config.yaml
loss: "softmax"
encoder_width: 256
text_encoder_head_dim: 64
beta2: 0.999
Rows from block 7 of the text encoder of a small contrastive audio-text model, named by matrix and row number. Rows with one number belong to one neuron. Each number is 500 + 50 x the weight over its row's rms, rounded and kept within 0 to 999. All counts start at 0. Numbers have three digits each.
Before each neuron's rows are labels from the 100 texts, of 14848, where the neuron reaches its highest value: "tokens" is the input token at the peak. Only what is clearly more common there than usual is listed. The data: simulated sounds of rotating machines with and without faults. In brackets: how many of the 100.
# fc1: MLP up (text_encoder.blocks.7.mlp.fc1.weight, 512x128), inputs 64-127
# fc2: MLP down (text_encoder.blocks.7.mlp.fc2.weight, 128x512, transposed), outputs 64-127

tokens: "reverberant" (64); "rumble" (10)
fc1.96:459504572503427476518388489622540479463520529555537509404604451466517448520476489557476474449541600521522581482489421579472377517497488438513487495509533510527567573562490468478553419494561539
fc2.96:450541505463511587493537515524547457505535493436498503530524487416465489550474492437556461485561482553462388433413547484491433454492528452511467520493460530441525546548506571544552564430476479

tokens: "a" (63); "in" (31)
fc1.506:474508553538444579542498507593461394555365506484546470520495454439510518473412430535468521499594516504429423499556529598499496553474533461505531452503461566444542562526526537585543476474596514
fc2.506:374671508526507513422501466466517510467505529462529502401529511465497457562479475480526494529480609520478469371484457494517493454504516377498474573522477506545504532582531431498519527471440518

tokens: "<end>" (17); "with" (11); "hum" (9); "and" (9)
fc1.73:505415528544487518464457537549478425510362501512513521482530450485603436481416494564509499522475535457486467605528446577473505586536482465563582455474555518576505515521459546556447445507606571
fc2.73:617585522510469489468588491444498371531475511508500553556475510489451514535454484483516574493498443529464380455460501573498520522487518591469444674487497499537498497490532506458479516464520447

tokens: "<end>" (30); "rumble" (29); "with" (9)
fc1.480:478490508545453397493491464467468535429504503458511472386503495498495490444541556463559520459535543513478483512522410520541519502536550429552547443467504560406508601622454389535511508471514507
fc2.480:454537491466505622543496509429502580507524466486538480556475501438485408490488452491569471527428542520515466482506470376518546550485488367472541404531514482531469485490455557502511497527501480

tokens: "thin" (91)
fc1.500:543380506629458553497500584473461500510512513508535430465478570490512475469537532542472508560519516394554559568482402535502507518473425533488455371503519482370500481461525454488520469497594587
fc2.500:496729449398481428553520479490511473463459506519475525502461474555463542480511475518478532448531453495497511471510512542499499481519573506488497721497501541535511546499448549468480515513423378

tokens: "<end>" (45); "," (36); "with" (12)
fc1.490:513509561591473574551472508481479449493411427491611457463499518488538482435497495561499457498472490483483435454587497572499458567485560399497527484527448550465486426483497536559457469508456556
fc2.490:398652513481560534481475510478533484434493517483551499451519508473484453527415503523509509514491585511482419461481478527519476398524537319497479449546489489549493513581500380478514526488375510

tokens: "imbalance" (100)
fc1.72:509338515555489525498460571543435452508419526518513447491532445493521491467470528565503439530550518419501457669497471595499462594523474496507537407493602528437528550517488488536508456488572523
fc2.72:488483555536499515506547504536479516460534527541501548392501491487515471520515462412593544528454605574465428488470317514521501611521535417527493537554535489552493505565397518521486480478414446

tokens: "imbalance" (100)
fc1.383:484348529555471524450470564514483413506413521495539439443526409467546482453460548562566473552532556397515461577455429593490484580519494503517541404464555543390553552563485474524527468459563550
fc2.383:554539569524460515452568501536498432573495488423542465464517527477531481543459460438537508544492486491421420507478431527512517618468439498484520360498485581495475516476532545499517492468603508

tokens: "imbalance" (100)
fc1.111:493409526548432503475461602538431430502416486515520474466566451480557445480454556569556457533525519463514467574470424586497472570531452476533545454417555509432528600536404481552526466475603537
fc2.111:564505506483487493492632510502499387513470506553532479509470506498509532501575495433501458513570462533394462491527485500515520500487487505498516662516516395494492538430454513544490533506461462

tokens: "a" (72); "reverberant" (25)
fc1.10:487392513569485533519470571534401436531416519482534456426509447541508492492492538585522496521526532379497471537456458638488446570505489482546496415484519558473560534489460522485519433482605537
fc2.10:542591547508467495478498455579497509509521500491578524494517509488516474541488427461471550497498505495475530548477473522491458626492468503496490502499513563541495523489474578475488465473599494

tokens: "imbalance" (100)
fc1.502:534436539524467522447534554510532388540414507512542422471486467472530497458527518535476463504625520413471471591496484605478471557488394504517514425468542528337536549502512452518481471497610586
fc2.502:475503490562479538559460522464496525523484512456539547444480498499495469513480470502505484484504608498532468495480378472450508658474563415458498325577532558510552518552501589484494459497563453

tokens: "imbalance" (100)
fc1.462:530337555547524577460522548536498416527457526514530438508477477477541520489509512499469457549578515447455447616499485563484480595482491496498539398548563516436530527473561544565514466475542538
fc2.462:430588496548518569490544508472477512438541533548495543457480497471466467541486474464560546523465591574494404452479407483513481509536552336498463645583521456548489492592403489496481517490383479

tokens: "imbalance" (83); "in" (9)
fc1.12:506341536562480625464461553607491432550447523473524456413565464499541473486468498499553452540575515463453440577490443601512420554493443483531494466485551556437547581489501566543542488475616551
fc2.12:457532491545490562500485460517462468461496563527501533386475472477480467503444467475558562436516621555470477488529413489514490514546494459449503658523531551511499549613451529497506534536445432

tokens: "reverberant" (43); "room" (32); "in" (10)
fc1.405:518465512602407469504522492501479447542466537518564451489489509477523529491531534560418520460551430474483538536537447563474522565451522575546508460509521532551516520413549444540529487479737484
fc2.405:470584520580497491507508393494480500445519557557518524367476469481487457551558452476534522474527604523432537483471396503534508449518452437444483586509505545533490588570490431464492524489521517

tokens: "imbalance" (100)
fc1.35:482361519540461544439464566539464436488419516509518422450561473498554466458485547567536443564528533404503490620488434592513475552521436517551527413452564522392523551531461472526533470476589564
fc2.35:466543564523488554482496518514499502535468531396517482430521516479526451513464454492534511557430531449457404453488436483530499657471482452513567370466505579519480518498507547508541497474593483

tokens: "a" (43); "muffled" (21); "reverberant" (16)
fc1.388:495445453608467584546459529544446486460457554500527474397494428540500506477495520519581520426609537455512550526446431551484429542547530506489480496483538573423531597550436526513510488475559452
fc2.388:481655509544511538498472464517495458496497521422465582478493524487480502524400453540501573484521523503494345405528494523506484484492557472475488471517489526477513548514577495482498517511496463

tokens: "in" (61); "room" (20); "reverberant" (18)
fc1.6:477377523564486483491449566538427452502417499505496501461562462488546460463472563575548437507539539466497447595494458611499446558514473467522528354482549557398542566545452478519502437478586570
fc2.6:536474487535465527495567586440536511510475497478549479444469477485516426478485477494557580516462544467505515466508413522497560612495382479498510517434490451551497495468454609536479493496641521

tokens: "a" (22); "thin" (17); "and" (16); "quiet" (10)
fc1.332:503367492523468475473440537485438488511438511477502497511520449550471481428456525582556477524518500399523432591516459585490481604523521553516513467465593583370524566533451506469484469539580478
fc2.332:449607525516491508505496430503476489456488542548488508456483518500466521544437488532492495469523550563489514498535465471511503429515484425478486570540526589513479512533485459435504491524423515

tokens: "a" (29); "room" (29); "imbalance" (25); "reverberant" (17)
fc1.248:508443524538476471464496572537472442520441501488513457470518520559522471472543520531481457542560514392483477596471456694501455565483499499556494398491527537467538551481499497511498449477575540
fc2.248:477653463541488543514528510479516468479470562471493546474452492481488528514407460502525552462566508534505378416500446492481488562506543427506503512476512530467520540583448572507487509509528483

tokens: "imbalance" (98)
fc1.120:493379556564503573381518538547461382550478533448513479441536478453521512515467528507486502550563519429443432533447498637512449537495498545555502433451505563409534531507547495537577505442627566
fc2.120:449534579555513514527464516450482495487489505500493504411507497483506465520517515502478465518461630514494493496471392501474512560491499420516501289508500546508498482573524441459509431482606556

tokens: "imbalance" (100)
fc1.393:482553482584453522544467502535525507523476448529426498463543561448504532444521538494545449480552477482588439608519544510483459519421563443522584475413566493435489453504496580439524494416568533
fc2.393:461592566455558547478467544478495478494497531462523454395523481528472519545509492520474561506573507457536508462528351543528424561500545479519475571505559517516452547494507513568520486456375506

tokens: "<end>" (60); "quiet" (23)
fc1.162:452408504567474527517494602509411495492559523541500494429512437459461496475565570527466459495557521518549489509416497566453383495533485509551425484482508441401627521559445470561579517498557557
fc2.162:587382541533553513520474469475447567564569490545474545582457465516467528505513441483488533438500502520528444598497641452451460580492504599457459513532540517497474461495579587473496475535505455

tokens: "a" (33); "<end>" (21); "in" (17); "mains" (8)
fc1.144:473504546594510493491454583579518469507411532484564452459536504487460557413460479513555500477533424511477471558511651557497483554474520384579537492482497544472508531507510572526538469478543567
fc2.144:397683541531516504431479494511531501481485527458540478410554538475491435581435490535506505601499612486473488424546473511525461452491525314515471467514455473558499498563527394517528524464409541

tokens: "imbalance" (29); "thin" (22); "flutter" (20); "<end>" (17)
fc1.214:545436491519506543527459551482444539527681523536532526488506490610542446472552467517474501537513465426493494557454439537574445543521486584438465503438528477496513526531482440442456477546533476
fc2.214:483540441481485430558568466428422552488518488580397525447467497483490515497567506394526492476462523614463458551493481451523547512514484476450530604508518570528454467517470501463510503495438433

tokens: "a" (64); "grinding" (13); "squeal" (9)
fc1.176:534404546583469433492551507512430450561463502488509490543490516481487538479480526486431498506563467510430433535574486582506532544472457556523536440459529577349535520421561530534477476472625543
fc2.176:453631499556497532525536438483476530427504566558557487443453491502479500549558437479517560482497576509495575458519428487513484427521480398472488621537514500562474516551455469441495516504474506

tokens: "imbalance" (100)
fc1.463:505382522568442506466455571555402436491416501537501489458563469489563451437486548556521469510518520456518493617510435591510459577548448519507565418418581494417519560536439468545510446498622512
fc2.463:539600519500445512515606489505485417545482523485545479443448480476480521507577479443527554519564466481427474408493456556522484512471452627531479588430473445439530552482489501531546547493612470

tokens: "imbalance" (100)
fc1.159:488364540541463517457479579533474439486445524501527432382542475511553487475534540545483465547540554405509522562460419619486462530507464521575495432433541505421558547525502458544558462465629593
fc2.159:548631599564479493438584495484509421537473506435564487454491487482509465546546434448545523528532540484411399427485483530506523588484456435525518475483485566505519556545475438464509511464598515

tokens: "a" (60); "in" (23)
fc1.406:518371571610493562499459525575429443519440514487521476497566455450521543499482497446463482505622516513466445514517486543495426512500515423536528460458502584313531584476507551564556452451580574
fc2.406:415624496525520506476511458502498478426475563515524516388483508485488439521444440530533544463525624520476483522544386511519482474545502350471501562547508554525480532588493453472499524505391488

tokens: "imbalance" (96)
fc1.286:500370538544468471476459577510412424526385485498488477493547501506533453432451546560483469523512489461480434610599454585497499588525469510526592429481550535367509544507462528535501489530582506
fc2.286:518617493517502473459510434512480440467465555527479562412504491498458491517383474522536563456512554565465456469546434538533515492533447444478510700485534606522475535565450461441480527511445459

tokens: "in" (34); "a" (21); "<end>" (20); "mains" (9)
fc1.369:511590525545468593527427484556446390504382470462541505505498430436540523491416441550440435512506497528515421477571475572493505508484551423550590498478481530469557538522522627505540443491546537
fc2.369:425681495524557499421505491483518481458496519423501539417538525477490477541425505492500516543523567521471457408499415506512474440508524359507479531520486498533482523535495448517502536477415528

tokens: "<end>" (98)
fc1.81:485418527497482445434531472472398575580581495515491458496474466520483530449481544466508526601464519398510586518440518487528495600506556606490506550537575475500475460452488348400538514463523442
fc2.81:490380477519474454566528464478494534476526506603502479538469481518487488511521510421554487484476476565461496444448504478520531458516498501448517625517508512531459504572462437472501529489455434

tokens: "thin" (81); "reverberant" (9)
fc1.79:452461464510488550563441594524423471436505527483521454482558515543507454446494528568546423518514513409512510572502437542465464555557544500483521485523603479382531580529407523461498475544445441
fc2.79:474598475537479494530550458462472478443492523592478544390477506486476497513493494442513513451502568608464517498505441448514535436524461437455503667516508542506470492540487500456501537497434474

tokens: "imbalance" (98)
fc1.135:444422528481456565471476584498529469492441505467526377485533530493545473486543550546488403606515526366502523528457427542510486511475492496579525376481496504432515539482522431497562476475594574
fc2.135:603461552465487524446567464438578489564492487477572433537475481497495485515536470464549483518489461455438438508487533485514545590469402558509514571474512598506456507453545473475501515481581501

tokens: "thin" (93); "rumble" (7)
fc1.373:467516484421430520456518559512444511455478549520427592436556458471460443543502505465427464410554493401587610524517470522520561507513521439459550464491562474450495563526583435549440473461552477
fc2.373:483483545424511466576559439458543518544492495523539545440464475487462469541499423491543527452477675524461581323523433507525555483455563418518492598586478527435501498482561539469514515492509528

tokens: "imbalance" (88); "room" (8)
fc1.121:475445492523478541465437563552475495466469517502526419465569483490523476468493530560511448515560525400543514638438445607506423548545432475509498410445554541426514597556439468513544468457528522
fc2.121:531524516449477526486564511499463489539516436504564412491474508482482471521587442465506572582466473407476536516449462548521458568482442532569472549447471471548472446464455498492555521463606520

tokens: "thin" (45); "rumble" (42); "pink" (8)
fc1.404:508361527573426496477441538550427459491453515524502472431536481511559495432491548547496504500513523433508518638524412580517458562535428537515544426428573518407506578535470449540533450497612508
fc2.404:482700522535444509483598505515489423522492524453536513424464527477486483527546436471493571513516511479443469392514458573502488502480501531526474593460474444515504529493507510522531543495593461

tokens: "a" (73); "room" (13); "reverberant" (8)
fc1.209:513460535570468459512499526570429375504341512498587497520564460528575505491473524512458558482535489496488489483538497608455526529492496458516583538448497581400544528476502546580546461478558529
fc2.209:378602509544508526410502438497505502410485538498545501381514488483494424541492465452559531478484599552463490446509465482528504462522463310501491561520503563563494528584520442463499537489445516

tokens: "in" (63); "a" (9)
fc1.460:470510501543412538526391510485508454488423591486509532505592455438519524477476457556524522516530483521452413552565575492424496503427527465545519466458432526520528543463466578540517421413590596
fc2.460:414633524563523517413472509500516496470492491397535457340563519478513385567492496520551465550500596493489478381495467513513499430494520340509473492538428524588488506556558427498507526492477525

tokens: "thin" (65); "and" (8)
fc1.241:487367486534470490465433565522437481504457507490478499503540460539476471438438532603549477510538506380551437608498469622501466595537521525512490486487580557391527559529440476475489480509545470
fc2.241:522563523491497482545527451476488523485521513605492510469473501489470560547503501492493463477511529599495501516504505467507519440503404394487486595525533561505468494507465475410494492500463528

tokens: "in" (57); "room" (38)
fc1.37:499427484530442521472441545540456475467422528496518449455544444529513458436485514577569468459563525417537518631492456565517448557551430527489540437429563608411524610548423456518515486518578505
fc2.37:511636489549481452451529469513498511536483555426524483393438529522490546511514411522472563481551525409482462466535408576487488588477501539508477503502523590549495529507567538460483493514566453

tokens: "thin" (61); "rumble" (36)
fc1.474:442564446570441589407477516506529547528431427529542541458515548386507464497518499436473433473521471481597486478483408522489497522526566525514518519436524515423559489621476565557431393521607449
fc2.474:495501511403522482542531421454540511526488468511549558434487432478476426541505415473533558444479676515432639353536461510510542464456558420534508637596473541474491491450539546459519519510516493

tokens: "imbalance" (34); "reverberant" (34); "in" (12); "room" (7)
fc1.151:473418539507498529540427509564441458460496490482521478439533424450528500501496498517460475477580527511476463578423455582460397536511545475564516394469501587342530576572490493529577466465623556
fc2.151:368572458522472500479508461505477485422485581539495482329476503500482451525488470508521492454509599506491537498532314505523474442531485396468486583580488547554511516559527487490515542520401443

tokens: "<end>" (28); "up" (27); "and" (19); "knock" (10)
fc1.394:482354491531438483489480554534416526526653545507523461502497516493491449435517556546528517566442488363559470590459449534524472565588458623476478528513569476486457512500425448432473505523470467
fc2.394:444517465462475436561544456424439531479505497614468516485470497480470524498552527381538480457451526644457495525489496433542575495519513483448541593538534555545465469522473495442543521471443367

tokens: "thin" (100)
fc1.320:520477530608534512392516498574499529445418524472451494574479499426473511495558402467535421434488538544451509492500515568391537451479422562471477440574524470484588568545505429477475543473554456
fc2.320:477560531362520523565521420416541498550485490458490526434491434480475582559544412464496588484502609490401518386517517535481506544463509345540498638508481519505493547511529609465645510512560495

tokens: "a" (68); "rattle" (9); "noise" (8)
fc1.336:544353498543475419491481533441414460564433495482530512533498456511479547456432549558494483496541460445506412554573494580513517599497494547474552481450573583352536550493487509480496494516577469
fc2.336:445595505480490515574468420491478567416518532586512505452444501499467525539545470504520517428490533556508570494492420446516485425515507415474479588557527560518461515552444453417504495503457497

tokens: "thin" (100)
fc1.200:528530460463501594487514518502416562569514508499469579483441536584506387471543548517465433586519458481511531548416345473439493549549453480490493535454473447526508556410559491460489573526479456
fc2.200:550627433413528423584518472439482561538507475591502540482474530489481588497501392417526547436475510596502507556536526472525547456498410654472525474516514483392482490525455492471500488509583502

tokens: "<end>" (97)
fc1.33:511329458437504474498515512469527541551515586539555487542449487572522540445589537537529516562518500468499546531491513441481521565507576634563541512536581522524419486471487439438540491457504446
fc2.33:501448479496494429537509418493482552479522517577492485509476473507485526507551489412541515466515488556485520454468529464514534422503497524481505661487498491488480541601454444477515541488488455

tokens: "imbalance" (100)
fc1.310:483375523501473481442457581550489438535437504480524436431555472482534464451484539578527444544544530438520485597481440608491472567496401519557523433452539534433520557519478446532528476481640554
fc2.310:556632558571533507471526529506468517497557484431539528467538532466467495545510473483459538555509531488500406489450505552491463561483509272485470360504482477497508529505458515489517473459500501

tokens: "imbalance" (100)
fc1.52:468393531539454529472456588545452411509388501494525449453559440474574461461483546565507441512529540442519460610473436607474449595507453490527555385467534527431545528537478482542520439481611545
fc2.52:457598550495497502489524558437486468533502467461504501474521520458489480542492523475492442539469531520482377455459465518474509550467512435498490341506483522538522448532519476479519483449538501

tokens: "a" (82); "reverberant" (15)
fc1.237:443474485497375403518524556470394482447444497557475459500472512518469532461503599586520436483557470491541436502513450567513494460516513435485445446479520518435596555503425460503465488491467513
fc2.237:414632466482553509497457493490459528483537474421465584556559528477503503542463486461481524522397449554506444444455613475502503526512698511508510505545466437592507436527515518488536500458458408

tokens: "a" (43); "room" (34); "reverberant" (19)
fc1.407:494518499530523354569510620539482562434473541579566422520585473521519406535543506526559542486513503497434446490547593482599517525458508469427457499498571524506458563466465430545454496476535534
fc2.407:522572556506471427563618505491449517563502480453530448405447444495438485550518529502496479506600567495450454467461484470496545615443570431528485523585435534525505531600574487464515542532474431

tokens: "a" (53); "and" (14); "rattle" (12)
fc1.114:503357470535459441470473552479434501504438509481515486498505448501465485449455544577562477510521500404560418579505453648494474591540517533475502489454600586429514550528445491471438461481567457
fc2.114:468510518504493506553472410494478587424544531629509472413475487490455537552515468499535490480487550555516583519493376422531501446515439371493484541530531547514455517559437445395512497504472526

tokens: "a" (63); "reverberant" (17); "room" (11); "in" (9)
fc1.330:501455563583451502531525516563454383511340499480574438497493464502533517470453516506434498473517500489482521414526507585502507536487547422533574541470472583467510543469523522555534488485595494
fc2.330:424591498552516500456512462483506515420510524507557519430507497482488466540491475489542541484499628531475472432492465501521501433529492380490477588518490548544495544634534420483493540492399517

tokens: "thin" (88)
fc1.157:549463503569440485454565483444473566479519534488490512490439539555502521437547515500485492570476452474561623557460412528495515587497518646513484629504549495584377430458413463463454465517514487
fc2.157:523437467503490450556538477484466536471506470590474535572468474501476511493552505422552458422487441598483486539476577459507553441505486513471503600493497529502471511539457500469483530485536433

tokens: "in" (53); "<end>" (22)
fc1.53:547507535510473609499404521581488469449415429528589469495540476458511542515463418521422426513479480484440418353499485546521524448458481429549571421464476572479603529434454548578499491494401567
fc2.53:419680526477535509438505519483486487487494513427525515378533529480488488530460479527461493536509554479478442440504418531516481455507516428517478489498491485518479529526522435511514515483396503